From a checkpoint of a small multi-label image tagger.
Model: 32-pixel images, layers 8.
Training: muon at rate 0.0053, 25200 steps.
Data: 145000 training examples, 22.2 epochs.
Rows from block 4, named by matrix and row number. Rows with one number belong to one attention dimension. Each number is 128 + 32 x the weight over the matrix's rms, rounded and kept within 0 to 255. All counts start at 0.
# v: attention query, key and value (stacked) (model.blocks.4.attn.qkv.weight, 1152x384, the v third), inputs 55-109
# proj: attention output (model.blocks.4.attn.proj.weight, 384x384, transposed), outputs 55-109
v.231 [117 133 103 104 143 118 131 128 125 107 126 142 141 125 127 120 155 132 129 128 132  77 130 108 106  81 126   8 140 126 121 144 133 127 119 144 139 130 134 119 122 121 128 130 129 150 111 122 130 131 119 127 142 136 128]
v.232 [123 110 152 187 118 131 122 129  98 128 112 133 116 122  98 136  95 128 130 129 130 128 137 137 178 127 117 126 129 126 121 142 120 144 118 102 133 125 127 140 151 134 119 136 130 121 129 144 126 121 118 128 130 126 134]
v.233 [137 129 121 187 129 109 132 127 125 114 123 131 127 170 119 128 145 122 138 132 132 148  96 102 139 124 124  97 131 137 127 119 103 123 134 125 140 110 119 129 114 119 124 131 130 126 129 114 116 118 134 145 116 105 121]
v.234 [141 128 102 127 127 117 128 135 131 131 122 142  88 135 129 118 131 119 134 126 132 114 132 130 102 117 125 120 127 144 178 136 124 114 137 108 113 136 152 124 184 125 124 125 110 135 128 148 123 126 110 192 124 143 125]
v.235 [127 116 125 130 127  88 138 104 129 147 126 134 136 111 131 127 132 153 126 172 133 125 131 115  72 103 124 140 202 118 130 137 143 111 113 143 145 138 138 147 129 133 129 141 121 103 150 133 106 126 120 133 125 156 131]
v.236 [144 118 141 112 115 127 137 124 133 128 123 122 148 127 113 128 117 131 255 136 147 117 107 154 138 130 129 139 138 153 154 122 140 107 125 166 145 122 160 134 128 128 128 122 130 128 120 142 132 134  98 134 130  94 128]
v.237 [117 116 122  73 133 184 104 119 143 126 141 122 122 127 134 127 110 142 137 128 145 127 135 128 125 128 126  92 137 124 128 137 162 131 111 133 141  54 119 119 133 124 128 130 129 102 127 141 132 118 129 155 131 119 114]
v.238 [130 131 129 119 145 119 124 164 126  96 112 119 125 125 129 116 130 119 125 131 127 124 129 119 128 125 139 135 119 135 140 121 126 138 138 145 104 142 138 128 110 132 128  97 121 121 118 122 107 128 129 113 117 127 135]
v.239 [147 146 141 112 167 109 139 130 142 123 117 124 125 129 125 125 127 102 131 138 109 126  84 130  96 127 123 128 121 120 124 122 121 110 122 120 126 160 132 130 137 123 137  88 181  92 126 118 120 140 115 134 142 114 127]
v.240 [128  99 124  95 128 133 125 136 136  73 126 128 124 121 123 111 129 110 117 111  96 140 117 127 140  82  97 117 104 118 145 110 128 140 119 127 141 132 118 127 124 130 133 115 141 123 115 133 129 131 128 134 121 134 125]
v.241 [130 126 121 134 126 127 152 115 136 131 130 128 154 129 136 114 146  80 145 171 121 127 131 117 128 130 123 131 131 138 112 129 128 114 128 129 119 110 129 122 118 132 127 128 148 117 139  40 124 149 129 130 128 130  95]
v.242 [126 100 127 125 150 147 123 131  87 127 130 142 152 140 135 127 134 153 113 143 113 144 125 145 141 129 140 142 145  94 131 115 120 121 136 125 133  83 126 117 109 128 118 138 131 182 167 132 123 147 110 126 128 135 127]
v.243 [127 127 123 120 176 129 126 127 119 139 127 162 138 125 138 118 126 134 158 130 122 128 125 129 131 130 142 141 128 115  75 129 141 104 122 124 128 104 119 137 131 129 113 129 119 130 136 108 127 129 128 110 131 139 128]
v.244 [105 131 132 129 124 122 128 127 114 125  68 126 141 122 135  96 104 121 129 140 126 130 109 150 133 126 109 128 144 142 125 130 137 130 121 136 141 127 101 143 122 129 114 145 129 146 123 132  98 136 126 122 143 114 132]
v.245 [115 129 123 118 128 129 132 109 116 129 121 131 123 128 130 131 135 132 132 163 125 143 116 147 194 164 138 129 153 142 129 129 126 145 131 130 110 120 122 119 134 131 100 120 105 126 139 133 132 139 137 119 137 173 118]
v.246 [140 149 145 127 255 124 126 117 123 114 123 129 121 132 152 126 127 125 147 134 135 126 126 130 151 125  90 146 138 140 130 125 132 125  97 129 124 151 126 135 109 134 131  94 133 108 121  69 139 111 126 126 133 129 124]
v.247 [126 109 252 107 178 129 133 133 128 127 125 123 133 125 178 129 130 140 122 131 148  96 118 129 113 137 128 115 128 136 120 133 129 131 170 199 119 153 108 131 131 176   0 123 125 127 131   0 121 128 137 131 132 128   0]
v.248 [109 127 143 113 161 127 137 118 128 148 118 137 122 132 148 112 134 142 137 126 104 128 132 138  95 124 109 156 134 125 128 130  97 113 183 117 127 116 129 129 117 118 123 130 119 127 125 134 119 126 128 142 133 133 131]
v.249 [121 109 120 106 128 141 138 123 107 123 130 131 148 119 116 172 118 125 129 145 131 125 167 145 135 128 120 145 131 134 145 136 128 117 133 113  90 131 129 132 125 106 127 109 120 113 122  93 129  85 123 131 152 126 121]
v.250 [120 119 109 130 140 132 133 124 134 141 150 104 126 135 149 115 127 115 104 129 127  89 132 128 114 130 122 133 142 166 143 134 138 127 137 127 142 128 145 125 138  54 124 140 128 146 123 122 129 131 132 137 128 111 128]
v.251 [155  99 128  99 124 109 136 130 126 148 128 126 136 122 103 145 125 129 128 123 136 110 105 130 110 132 119 149 105 141 124 126 120 139 129 123 137  97 123 128 121 139 135 118 132 129 123 123 121 137 133 125 137 128 128]
v.252 [123 131 255 124 108 143 128 142 139 112 121 126 127 104 115 142 144 129 128 129 121 124 153 133 133 130 113 149 125 145 139 117 152 122 136 123 130 126 133 132 130 131 145 122 125 128 138 139 123 163 139  99 145 133 129]
v.253 [124 129 128 134 128 118 122 151 147 121 110 127 121 105 133 119  38 123 141 128 136 109 136 132 144 135 125 152 129 130 156 120 145 125 108  62 137 152 141 128 134 130 122 103 159 167 135 130 120 131 131 153 113 118 118]
v.254 [130 130 131 102 124 133 123 127 142 137 124 122 129 118 127 136 138 121 126 126 122 145 105 124 126 114 118 125 155 130 123  99 130 123 130 135  93 123 152 125 142 130 132 130 125 106 121 144 106 139 126 150 128 117 120]
v.255 [112 133 124 142 116 174 123 118 124 127 126 108 131 119 150 130 126 128 155 137 131 144 117  96 127 112 142 152  92 112 112 118 152 140 114 124 123 117 161 130 128 166 132 124 166 118 133 133 120 128 133 145 132 128 148]
v.256 [120 116 128 125 132 134 112  93 139 130 126 145 127 140 125 138 131 151 134 108 136  70 134 120 124 130 140 119 129 128 131 108  71 124 111 116 138 128 134 136 136 125 104 109 122 140 121 127 128 132 123 116 133 154 132]
v.257 [132 133 129 126 132 135 105 161  56 129 126 111 140 122 138 129 152 149 120 121 123 150 122 145 128  87 125 152 125 126 146 126 126 126  33 129 126 131 146 125 125 130 127 130 101 137 135 122 144 127 146 126 169 122 123]
v.258 [129 116 133 133 136 109 139 119 131 136 136 114 112 117 162 121 106 128 129 126 130  72 113 135 119 134 129 138 128 128 126 129  82 186 134 111 109 122 115 146 137 127 106 130 139 129 124 123 133  18 138  89 128 126 122]
v.259 [104 120 123 139 131 144 124 143 127 135 115 133 126 140 120 128 120 114 131  94 118 124 135 124 138  80 129 126 138 125 135 172 173 142 140 110 144 139 126 126 133 126 136 170 124 129  99 128 130 140 126 158 140 127 129]
v.260 [136 139 139 130 121 117 127 130 143 126 126  94 104 130 131 150 167 115 118 134 129 126 124 109 100 155 124 125 133 140 131 124 150 118 149 124 139 151 107 135 127 128 141 137 126 128 183 136 117 129 118 125 133 128 124]
v.261 [126 131 126 114 120 123 135 177 130 127 143 128 130 126 255 139 105 115 156 116 135 138 106 129 135 127 116 140 127 110 127 117 152 126 117 131 117 142 137 124 125   0 128 122 136 134 140 114 161 134 124 128 132 115  89]
v.262 [113 120 117 128 123  79 120 143 120 114 172 102 125 133 106 111 113 121 143 134 134 108 129 129 103 124 126 128 126 127 139 153 136 132 120 128 141 138 143 175 120 128 112 167 106 141 131 131 125 134 126 127 117 140 128]
v.263 [131 120 143 125 130 127 142 129 131 131 122 124 124 124 140 140 157 144 126 137 126 132 120 139 115 131 121 114 124 162 115 120 135 102 122 126 137 136 130 134 119 128 121 120 129 108 131 130 125 125 124 108 120  89 134]
v.264 [ 97 110 134 108 137 162 116 127 140 113  83 149 135 115 134 125 119 134 123 126 128 130 137 173 120 119 145 127 121 118 131 133 127 130 122 131 161 126 129 153 124 129 146 128 130 125 143 150 168 159  72 127 126 136 146]
v.265 [128 126 149 130 132 125 107 115 125 132 134 123 135 106 134 171 127 138 124 147 128 150 153 144 118 134 131 124 129 116 128 128 120 134 128 128 130 104 115 124 110 127 140 143 111 115 109 114 129 129 170 159 129 128 128]
v.266 [145 129 124  78 127 136 105 141 133 130 128 117 126 122 128 159 131 115 146 121 118 136 152 131 131 142 127 136 164 135 140 128 133 118  93 132 140 117 107 134 133 143 129 147  90 118 158 129 118 120 129 138 124 135 127]
v.267 [156 133 123 103 143 128 105 109 128  77 134 141 128  97 189 132 126 128 132 122 126 144 129 118 131 131 118 138 124 105 126 125 140 126 135  89 118 118 112 100 142 125 114 115 118 177 129 129 129 143 131 129 128 120 127]
v.268 [114 143 134 166 130 127 128 129 115 125 171 129  87  94 126 134 113 136 109 132 109 138 133 132 255 137 138 129 127 154 117  99 143 132 140 156 112 145 160 133 109 126 126 138 127 129 119 133 109 129 125 140 133 134 122]
v.269 [115 128 140 128 125 131 125  83 130  95 107 144 122  98 116 138 127 128 125 127 129 133 112 132 128 125 125 123 133 130 125 122 108 132 119 135 133 126 120 112 113 116 130 142 118 140 130 124 116 127 127  99 130 127 128]
v.270 [128 167 131 130 126 137 110 106 117 144 117 126 118 125 126 128 136 145 135  89 159 128 128 121 130 112 124 157 139 119 112 135 141 141 122 119 129 103 115 134 105 136 122 122 140 116 160 119 149 113 130 129 113 130 130]
v.271 [ 90 120 135 114 127 159 119 139 133 129 135  83 124 111 119 170 148 130 132 105 126 110 129 122 137 124 128 132 146 104 106 122 115 122 127 132 126 120 121 122 119 181 135 110 122 112 132 134 136 126 157 133 121  92 133]
v.272 [136 146 124 118 141 121 130  75 111 142 109 126 130 132 125 102 128 141 110 125 134 132 136 128 133 122 129 136 141 128 155 130 128 123 251 132 120 132 125 139 131 171 134 127 122 124 128 252 133 129 122 127 127 126 128]
v.273 [129 116 140 134 131 140 106  88 124 141 116 142 126 130 255 105 135 138 139 132 111 129 113 129 129 136 127 119 126 130 103 117 150 140 121 150 124 121 134 135 110 124 137 126 126 139 107 146 136 135 102 118 130 133 125]
v.274 [146 128 133 119  86 135 108 131 126 109 121 108  95 128 128  98 146 121 121 115 152 125 132 141 104 124 100 127 110 139 128 121  92 148 168 128 128 143 157 124 109 132 128 127 133 125 121 109 113 124 125 162 154 128 159]
v.275 [112 126  81 125 125 164 128 134 134 113 126 121 129 127 142 128 119 129 112 129 131 108 108 112 125 131 176 121 130 133 139 122 128 129 124 103 124  82 111 100 102 123 127 127 170 130 105 129 147  97 128 141 130 177 103]
v.276 [132 120 109 101 125 133 144 163 133 127 106 131 120 104 128 127 131 128 128 133 138 130 106 129 127 116 105 108 127 126 114 127 133 136 130 127 130 132  67 130 136 131 128 109 128 137 129 123 120 147 130 128 128 126 136]
v.277 [124 128 121 131 108 130 122 134 109 153 109 133 128 107 149 131 146 103  98  73 141 133 140 133 125 141 156  98 127 131 151  84 128 134 132 126 128 124 128 107 130 124 162 117 122 128 126 147 122 147 161 130 147 133 143]
v.278 [127 131 124 100 117 110 141 140 117 122 121 125 139 139 143 124 102 126 123 124 121 148 118 128 145 121 123 168 130 115 126 141 129 123 104   0 129 130 138 130 129 255 132 143 139 134 134 114 112  66 133 146 118 125 155]
v.279 [104 114 127 115 120 102 134 140 128 115 129 125 136 116 119 134 155 120 123 134 142 152 133 117 129 131 124 136 102 131 133 153 129 131 137 129  99 145 130 126 124 169 149 115 128 115 129 141 115 125 115 122 128 126 124]
v.280 [148 130 136 145 127 135 127  95 121 128 137 102 137 115 135  34 131 129 129 128 130 145 144 130 116 121 115 118 187 120 153 135 127 135 118 127 123 117 129 123 112 137 132  96 125 150 140 128 174 133 113 126 144 106 133]
v.281 [128 125 127 106 119 129 154 147 112 160 112 123 125 144 125 128  98 102 124 149 135 127 140  62 128 117 134 120 129 137 127 117 151 129 128 153 140 131 134 133 121 127 125 127 127 131 205 125 137 129 130 141 120 112 130]
v.282 [131 148 129 129 128 124 122 119 133  99 111 142 158 127  97  86  88 132 113 147  84 133 116 136 135 125 105 123 122  96 117 125 125 128 135 132 114 127 126 119 137 131 127 132 142 133 141 102 120 117 120 128 139 109 129]
v.283 [126 128 127 136 125  87 129 157 133 155 122 116 122 150 114 125 128 117 128 130 117 151 121 149 132 121 127  90 149 136 113 129 145 110 137 120 122 139 129 115 152 128 126 136 129 131 111  92 135 134 118 128 132 125 134]
v.284 [113 123 132 137 145 125 118 140 122 127 143 135 128 126 120 117 142  98 144 128 122 134 120 130 151 161 126 128 125 127 126 138 127 158 112 108 128 128 169 123 128 132 121 113 137 128 125 148 172 120 130 121 137 149 129]
v.285 [128 121  86 129 119 125 128 130 134 119 196 132 128 142 128 128 140 128 100  98 165 126 121  26 121  95 136  98 134 134 121 140 128 149 115 133 114 124 107 121 153 135 116 127 135 151 189 114 127 104 130 143 128 149 129]
v.286 [121 121 131 140 130 125 136 114 132  88 139 140 122 130 161 105 136 136 126 147 128 178 138 128 128 127 130 105 137 140 136 162 134 169 121 120 125 127 255 113 160 128 124  65 150 130 112 138 145 128 155 165 123 145 141]
v.287 [119 123 151 133 138 111 124 139 125 123 131 152 131  90 143 134 112  59 128 139 114 123 127 128 106 133 137 143 123 127 130 139 113 149 117  97 110 136 149 124 116 136 130 125 139 127 112 140  68 128 124 127 125 134 126]
v.288 [128 107 135 137 120 126 147 126 119 134 104 131 129 118 132 153 127 123 153 125 107 136 121 132 131 129 128 151 119 143 131 137 130 105 140 170 121 124 118 111 139 147 125 137 124 128 123 128 104 128 145 126 110 102 139]
v.289 [143 162 116 148 143 145 128 128 104 112 130  87 147 115 146 141 128 136 141 139 113 140 153 114 123 122 129 114 129 132 150 121 104 129 137 124 127 141 125 127 125 131 131 154 174 134 135 146 126 130 118 124 140 136 155]
v.290 [128 150 150 121 129 127 110 116 129 106 124 129 115 102 115 125 133 138  78 138 128 122 127 121 129 144  94 127  87 118 123 128 120 119 150 134 121 131 132 108 129 138 128 123 101 129 125 137 120 133 134 154  85 128 131]
proj.231 [128 114 127  96 102 127 132 116 110 132 130 124 132 127 148 143  86 128 136 125 107 171 118 128 125 128 112 107 129  94 154  98 127  94 109 154 140 126 140 129 125 107 154 116 161 127 132 130 117 146 124 153 137 128 125]
proj.232 [164 139 113 109 125 126 142 144  25 172 136 122 128 147 122 117 128 131 151 131 115 114 125 132 128 137 113 155  92 130 198 129 120 135 128 131 128 127 130 126 124 103 118 131 116 127 132 123  60 130 134 178 137 154 174]
proj.233 [119 124 126 116 167 143 125 128 129 132 114 123 127 122  77 132 130 112 132 106 144 141 157 135 132 127 131 141 132 139 119 140 146 119 114 131 154 144 125 143 123 120 127 133 143 128 130  72 127 164 129 156 143 129 147]
proj.234 [ 90 127 111 139 147 133 127 129 129 128 108 134 122 124  99 124 122 117 152 122  99 110 148 137 161 129 132 132 113 137 122 134 128 125 139 142 126 133 139 126 123 235 128 130  97 127 119 126 133 254 139  94  95 165 131]
proj.235 [119 139 151 173 128 134 123 181 118 166  93 126 156 124 140 130 143 122 127 128 120 145 125 137 132 115 155  57 112 112 130  86 120 109 155 134 119 138 133 131 121 121 125 146  99 128 120 111  85 117 139  63 142 122 132]
proj.236 [116 116 136 148 141 105 127 110 129 142  99 141 136 128  91 144 137  97 109 150 128 128 130 128 126 136 149 120 127 123 127 128 144 128 136 122 104 129 169  98 119 157 124 149 129   0 130 132 124 105 144 126 126 129 106]
proj.237 [130 122 115 129 108 125 112 134 118 138 128 152 130 113 143 128  48 139 129  86 105 147 116 123 166 122 128 118 132 126  68 122 129 132 120  68 125 121 119 127 127 132 138 132 125 123 102 124 149 122 137 111 154 124 116]
proj.238 [119 130 134 129 121 136 136 132 134 131 150 141 140 130 144 132 119 118 153 106 131 168 112 128 127 146 107 106 100 137 114 135 127  69 130 255 135 136 135 120 123 133 127 108 133 255 126 120 126 129 144 125 163 134 112]
proj.239 [121 130 106 134 127 122 137 135 125 109  68 159 126 132 117 129 142 129 138 131 126 108  91 127 126 122 125 116 100 162 173 118 136 128 129 104 140 154 141 132 115  96  92 125 113 129 135 138 128 129 134 114 152 125 133]
proj.240 [125 134 119 133 126 161 110 111 157 145 101 127 115 109 124 129 116 120 129 128 129 139 108 128 116 120 165 135 124 109  98 145 130 137 125 130 121 115 101 130  98 142 120 129 129 131 117 130 134 154 146 127 133 103 116]
proj.241 [114 135  99 131 134 129 117 123 138 153  16  95 112 173 110  90 153 134 129 119 131 130 142 128 126 104 127 124 125 148 127 148 135 165 129 128 128  97 146 125 121 125 150  94 126 136 146 131 133 151 140 130 123 103 111]
proj.242 [140 132 129 132 146 130 126 124 133 136 130 150 107 174 133 146 125 129 133 127 139 142 121 117 127 132 149 133 135 124 169  90 127 123 139 126 113 128  96 114 128 133 125 152 139 125 125 224 126 129 114 143 128 134 128]
proj.243 [134 135 134 124 120 132  85 125 128 117 135 103 120 111 127 120 137 101 112 133 129 147 117  91 127 128 124 113 142 130 130 102  88 126 123 146 119 112 111  99 149 145 138 127 156 128 124 122 125 128 126 156 149 118  96]
proj.244 [128 107 137 136 100  64 112 129 111 153 126 141 124 109 145 121 134 126 106 128 130  51 131 136 127 117 125  76  73 121 101 125 145  99 120 135 138 139 127 126 129 154 137 153 134 128 123 127 128 138 121 138 169 125 123]
proj.245 [119 131 125  97 132 122 122 140 152 127 127  97 137 128 127 136 105 168 130 112 128 143 130 139 125 147 134 112 134 131 134 147 128 102 110 127 137 130 103 161 126 142 128 119 126 125 115 156 100 128 139 255 108 116 146]
proj.246 [130 145 130 129 120 129 134 119 123 177 132 133 128 126  94 113 134  92 131 110 126 111 120 143 131 124 120 135 124 123 115 131 108 138 188 182 128 128 103 138 132 139 127 119 128 161 132 126 107 125 138 117 130 169 111]
proj.247 [119 129 136 114 125 110 135 126 128 126 125 134 174 128 126 124 121 119 120 141 130 130 143 125 116 149   0 136 130 125 132 128  71 157 138 139 128 131 141 132 150 127 144 152 124 255 117 133 134 118 151 135 142 131 136]
proj.248 [137 133 127 105 100 141 134 110 126 126 138 109 124 129 139 125 159 146 151 107 138 151 130 130 118  94 128 148 139 116 133 132 127 116 119 130 127 166 150 131 235  98 136 179 142 123  96 125 171 169 132 126 124 106 106]
proj.249 [134 128 113 144 125 122 111 130 142 132 123 134 193 115 148 130  94 129 150 142 125 126 128 120 113 137 132 128 144 131 116 114 116 150 127 143 130 128 128 119 128 129 128 128 124 129 133 138 146 156 131 176 135 145 152]
proj.250 [174 121 108 138 108 143 126 115 117 110 145 159 146 122 144 143 168 129 119 136 122 130  71 123 139 131 165  97 117 120 129 136 121 151 128 101 146 179 119 140 134 135 132 118 126 129 127 177 156 132 136 125 128 140 136]
proj.251 [130 196 137 118 116 128 149 133 120 129 111 115 128  90 129 132 129 149 135 125 124 133 114 106 135 164 125 144 202 179 126 111 129 124 129 125 113 129  64 136 130 123 163  90 142 128 143 130 128 126 198 123 123 119 132]
proj.252 [137 138 129 143 105 121 120 135 144 106 105 207 126 129 124 125 165 103 113 214 127 125 127 110 154 151 123 144 127 133 121 133 134 116 123 123 177 141 126 149 124 128 119 118 129 128 180 134 148 127 128 122 129 128 135]
proj.253 [126 147 126 129 138 145 127 133 142 128 128 154 123 118 137 126 129 138 124 130 119 136  98 115 127  89 126 144 147 160 124 134 128 129  33 122 123 185 128 114 124 126  98 134 152 134 127 124 134 133 126 127 128 138 135]
proj.254 [135 123 121 122 115 126 114 125 128 136 129 123 140 103 125 122 120 127 130 139 178 135 178 113 132 118 129 118 128 147 119  82 128 142 154 127 129 129 111 137 128 127 114 124 125 127 125 125 123 112 136 134 119 105 139]
proj.255 [160 128 113 169 114 125 122 135  60 106 132 161 128 102 154 155 144 128 143 118 125 126 127 128 156 129 128 127 125 114 143 132 130 139 128 104  91 112 129 124 109 127 129 131 137 128 112 135 130 135 154 164 134 145 135]
proj.256 [126  94 122 131 114 150 125 127 127 113 142 130 118 115 120 101 102 126 130 153 131 141 139 127 130 157 133 122 122 135 127 142 132 158 148 131 129 133 101 169 139 142 128 132 147 128 132 126 119 139 120 118 131 161 142]
proj.257 [126 125 131 152 127 141 158 121 124 115 134 126 146 128 132 123 134 128 131 142  88 131 101 125 134 128 144 129 102 136 147 170 114 123 172 131 131 142 131 142 125 104 113 124 127 129 151 131 148 153 126 111 110 142 117]
proj.258 [125 123 145 149 125 128 146 158 109 124 117 145 127 132   0 135 134 150 145 140 126 131 120 204 100 129 131 127 120 121 125 132 138 133 137 123 130 142 111 133 117 114 131 124  98 127 141 145 166 124  87 123 113 151 143]
proj.259 [125 122 165 146 151 127 130 113  95 127 161 119 114 111 131 117 147 173 126 143 107 128 128  97 121 125 128  90 131 139 189 125 115 124  53 127 131 100 140 127  86 148 166 113 128 126 148 134 128 125 127 138 121 169 128]
proj.260 [126 121 154 118 140 125 116 130 123 123 113 119 137 126 143 109 129  66 100 125 134 132 160 110  99 113 123 125 134 106 129 105 128 130  99  66 120 127 135 135 116 160 118  74 142 128 108 133 124 126 157 127 115 103 133]
proj.261 [127  97 136 161  94 122 148 139 150 127 130 140 129 145 128 129 124 138 123 153 133 209 113  96 130 127 131 156 123 195 128 123 132 127 123 125 107 161 117 131 106 125 133 122 140 138 120 126 140 114 114 130 138 127 130]
proj.262 [112  97 147 132 124 121 128 121 123 131 172 115 129 190  95 107 132 130 125 128 138 135 119 122 132 127 138 103 132 122  89 166 132 105 129 125 127 123 152 131 143 123 137 127 131 128 139 121 136 108 127 136 169 132 112]
proj.263 [114 116 149 123 150 127 109 104 115 113 128 126 159  82 142 115 145 123 134 131 154 107 145 135 126 131 128 131 111 117 154 128 119  86 102 131 123 134 140 132 150 129 128 118 107 131  96 134 123 134 128 134 103 119 132]
proj.264 [144 152 127 127 136 140  99 131 255 139 135 127 127 129 112 134 139 131  89 146 151 226 141 118 128 123 118 130 122 143 138 141 131 118 127 141 149 162 126 139 121 113 101 119 159 128 125 135  97 133 140 128 149 130 105]
proj.265 [124 128 135 132 103 138 138 129 124 129 143 133 135 123 127 122 166 127 146 107 128  95 116 135 128 112 111 139 144  90 206 105 129 130 123 135 114 105 116 129 144 106 112 135 115 128 127 130 129 128 101 127 113 128 124]
proj.266 [124 129 133 136 114 144 134 123 114 137 135 135 114 138 132 130 126 122 116 112 119  93 152 126 130 131 126 131 129 125 119 138 125 128 125 124 108 132 124 124 178 134 136 129 129 127 125 168 132 104 111 128 133 117 123]
proj.267 [123 135 127 132 120 109 111 118 127 126 143 119 147 138 131 134 101 139 128 138 120 139  81 120 159 129 139 121 108 127 128 140 122 133 140 128 128 124 142 127 138 137 121 114 129 128 128 168 125 130 113 183 133 144 138]
proj.268 [164 118 135 131 136 122 124 129 119 152 139 130 119 112 114 143 129 139 144 110 112 130 125 127 131 109 124 102 106 137  97 123 113 127 137 128 134 126 152 187  97 135 116 136  90 125 117 120 128 144 142 133 125 119 133]
proj.269 [136 130 139 133 159 123 139 136 108 130 119 103 183 125 139 122 150 126 143 145 134 152 146 140 126 118 146 147 143 123 129 152 131 121 110 113 130 128 131 132 140 143 136 127 121 128 131  93 143 156 154 129 127 140 139]
proj.270 [148 156 127 119 121 121 150 131 134 150 105 126 168 146 113 129 171 125  82 128 116 128 127 112 125 140 122 125 123 125 137 128 120 130 136 127 138 142 144 141 117 126 170 118  87 128 133 147 130 132 123 122 122 135 127]
proj.271 [127 114 123 127 111 137 110 109 132 152  95 120  88 133 125  92 130 133 128 123 127 129 138 136 141 136 136 108 122 120 136 126 129 134 195 130 127 142 119 142 107 125 104 109 125 134 150 124 135 119 136 123 108 125 145]
proj.272 [128 128 131 133 130 128 128 130 124 135 125 132  81 138 129 125 134 128 127 131 127 128 128 128 115 132 126 135 124 126 126 127 116 119 127  79 131 120 129 122 119 138 131 144 129 146  75 117 118 135 117 124 122 142 126]
proj.273 [127 133 156 141 133 129 120 137 134 127 114 122 133 129 154 132 124 108 120 140 126 114 140 122 168 128 138 127 117 197 119 128 122 136 133 132 145 141 155 150 110 130 137 130 143 127 123 144 118 134 127 127 125 126 131]
proj.274 [129 115 182 123 135 137  91 122 112 130 106 124 132 138 144 153 112 131 112 128 120 112 131 135 134 123 128 119 128 131 130 172 128 129 169 109 163  69 132 145 169 124 128 128 121 128 106  97 140 124 125 105 111 127 128]
proj.275 [ 96 160  68 150 114 102 152 127 132 161 128 124 131 123 128 128 129 136 146 123 121  85  78 121 143 128 131 116 118 192 134 141 110 132 116 133 161 113 120 159 124 127 120 117 141 125 125 128 161 119 143 119 135 132 119]
proj.276 [133 131 100 149 118 140 130 130 155 137 134 122 111 117 115 122 145 118 153 129 148 133 125 173 112 122 132 106 135 133 103 134 131 125 112 129 133 132 117 153 117 123 128 140 130 127 125  91 124 132 140 148 118 139 109]
proj.277 [125 146 117 122 103 113 150 135 149 137 145 140 130 135 133  86 157 141 132 134 123 125 100 127 128 161  73 113 113 127 133 106 125 127 134 125 120 121 127 114 130  80 129 133 153 124 104 131 117 130 147 117 139 129  91]
proj.278 [141 125 128 149 124 106 128 141 126 121 177 120 145 149 123 123 136 127 127 122 129 176 135 123 127 118 129 123 129 101 134 122 141 103 125 169 124 150 144 136 117 119 124 132 120 135  91 123 126 131 123 119 139 132 128]
proj.279 [131 133 126 124 115 143 184 129 117 131 129 106 139 159 130 120 123 113 128 102 122 255  95 185 145 129 146 134 121 126 155 228 128  98 136 132 156 126 136 123 131 125 137 148 126 130 146 101 166 128 124 174 130 142 125]
proj.280 [255 144 133 125 130 168 126 126 127 119 130 136 136 114 255 132 132 122 125 139 136 120 122 131 137 123 109 118 117 122 113 144 130 110 129 123 174 131 123 129 158  87 123 123 129 128 169 132 125 152 117 117 141 123 122]
proj.281 [123  75 105 133 124 119 139 103  62 128 119 110 123 129 113 124 127 136 144 155 136 127 126 112  98 124 111 136 123 121 104 111 136 142 194 119 135 118 129 152 140 127 110 137 118 130 143 116 125 135  94 133 128 124 132]
proj.282 [138  75 127 143 130 125 112  62 165 123 128 123 116 124 134 107 133 127 134 173 132 108 140 110 145 118 141  94 117 128 145 130 117 129 110 130 132 134 105 110 147 131 120 133 101 126 133 115 116 127 201  97 120  94 163]
proj.283 [130 139 133 133 130  99 146 123 117 134 128 125 124 135 117 136 255 126 137 134 139 127 132 119 130 152 140 128 101 130 150 176 136 127 117 129 142 134 129 104  82 136 134 134 122 127 132  99 145 139 130  93 130 134 124]
proj.284 [102 169 124 120 121  96 117 131 113 126 134 116 149 145 132 137 136 112 127 116 135  65 134 105 133 128 159 121 123 187 113 112 126 142 118 125 129  93 183 129 120  87 135 128  87 130 130 137 127 120 127 126 140 177 113]
proj.285 [125 121 103 122  69 137 125 101 127 125 126 135 117 143 159 130 132 143 190 106 103 132 119 144 104  92 143 132 105 138 133 133 118 124 149 100 129 141 139 109  97 105 105 136 132 132 125 118 114 135 154 129 142 136 116]
proj.286 [136 153 129 116 131 140 135 150 121 111  98 111 135 133 141 126 114 150 142 122 120 135 116 124  91 141 136 134 125 126 130 135 167 179 111 128 128 118 115 130 132 109 124 163 134 126 132 139 131 123 128 109 132 133 129]
proj.287 [146 142 126 147 125 131 109 110 122 197 127 127 125 111 127 164 248 135 129 167 147 130 134 168 131 129 127 124 154 125 125 127 133 130 140 110  92 129 117 126 143 109 138 125 127 130 138 121 125 127 106 132 128 152 146]
proj.288 [110 143 128 128 129 104 164 123 125 128 117 164 103 127 118 124 127 139 114 131 110  88 131 103 139 118 141 141 122 137 144 131 128 128 147 118 131 127 118 122 158 127  97 116 135 128 133 118 110 137 147 115 148 116 145]
proj.289 [127 125 122 127 147 136 128 147  98 130 123 165 154 113 125 132 121 135 129 124 130 126 141 140 139  51 184 117 146  70 147 130  97 125 127 132 150 126 134 140 120 134 132 154 130 112 124 102 119 129 160 104 149 127 157]
proj.290 [131 189 129 128 134 155 128 119 164 113 140 143 175 131 131 125 133 125 127 127 134 136 108 129 135 112 177 121  99 123 138 129 122 125 107 126 129 128 152 143  33 113 138 164 162 130 127 121 102 141 126 126 125 126 118]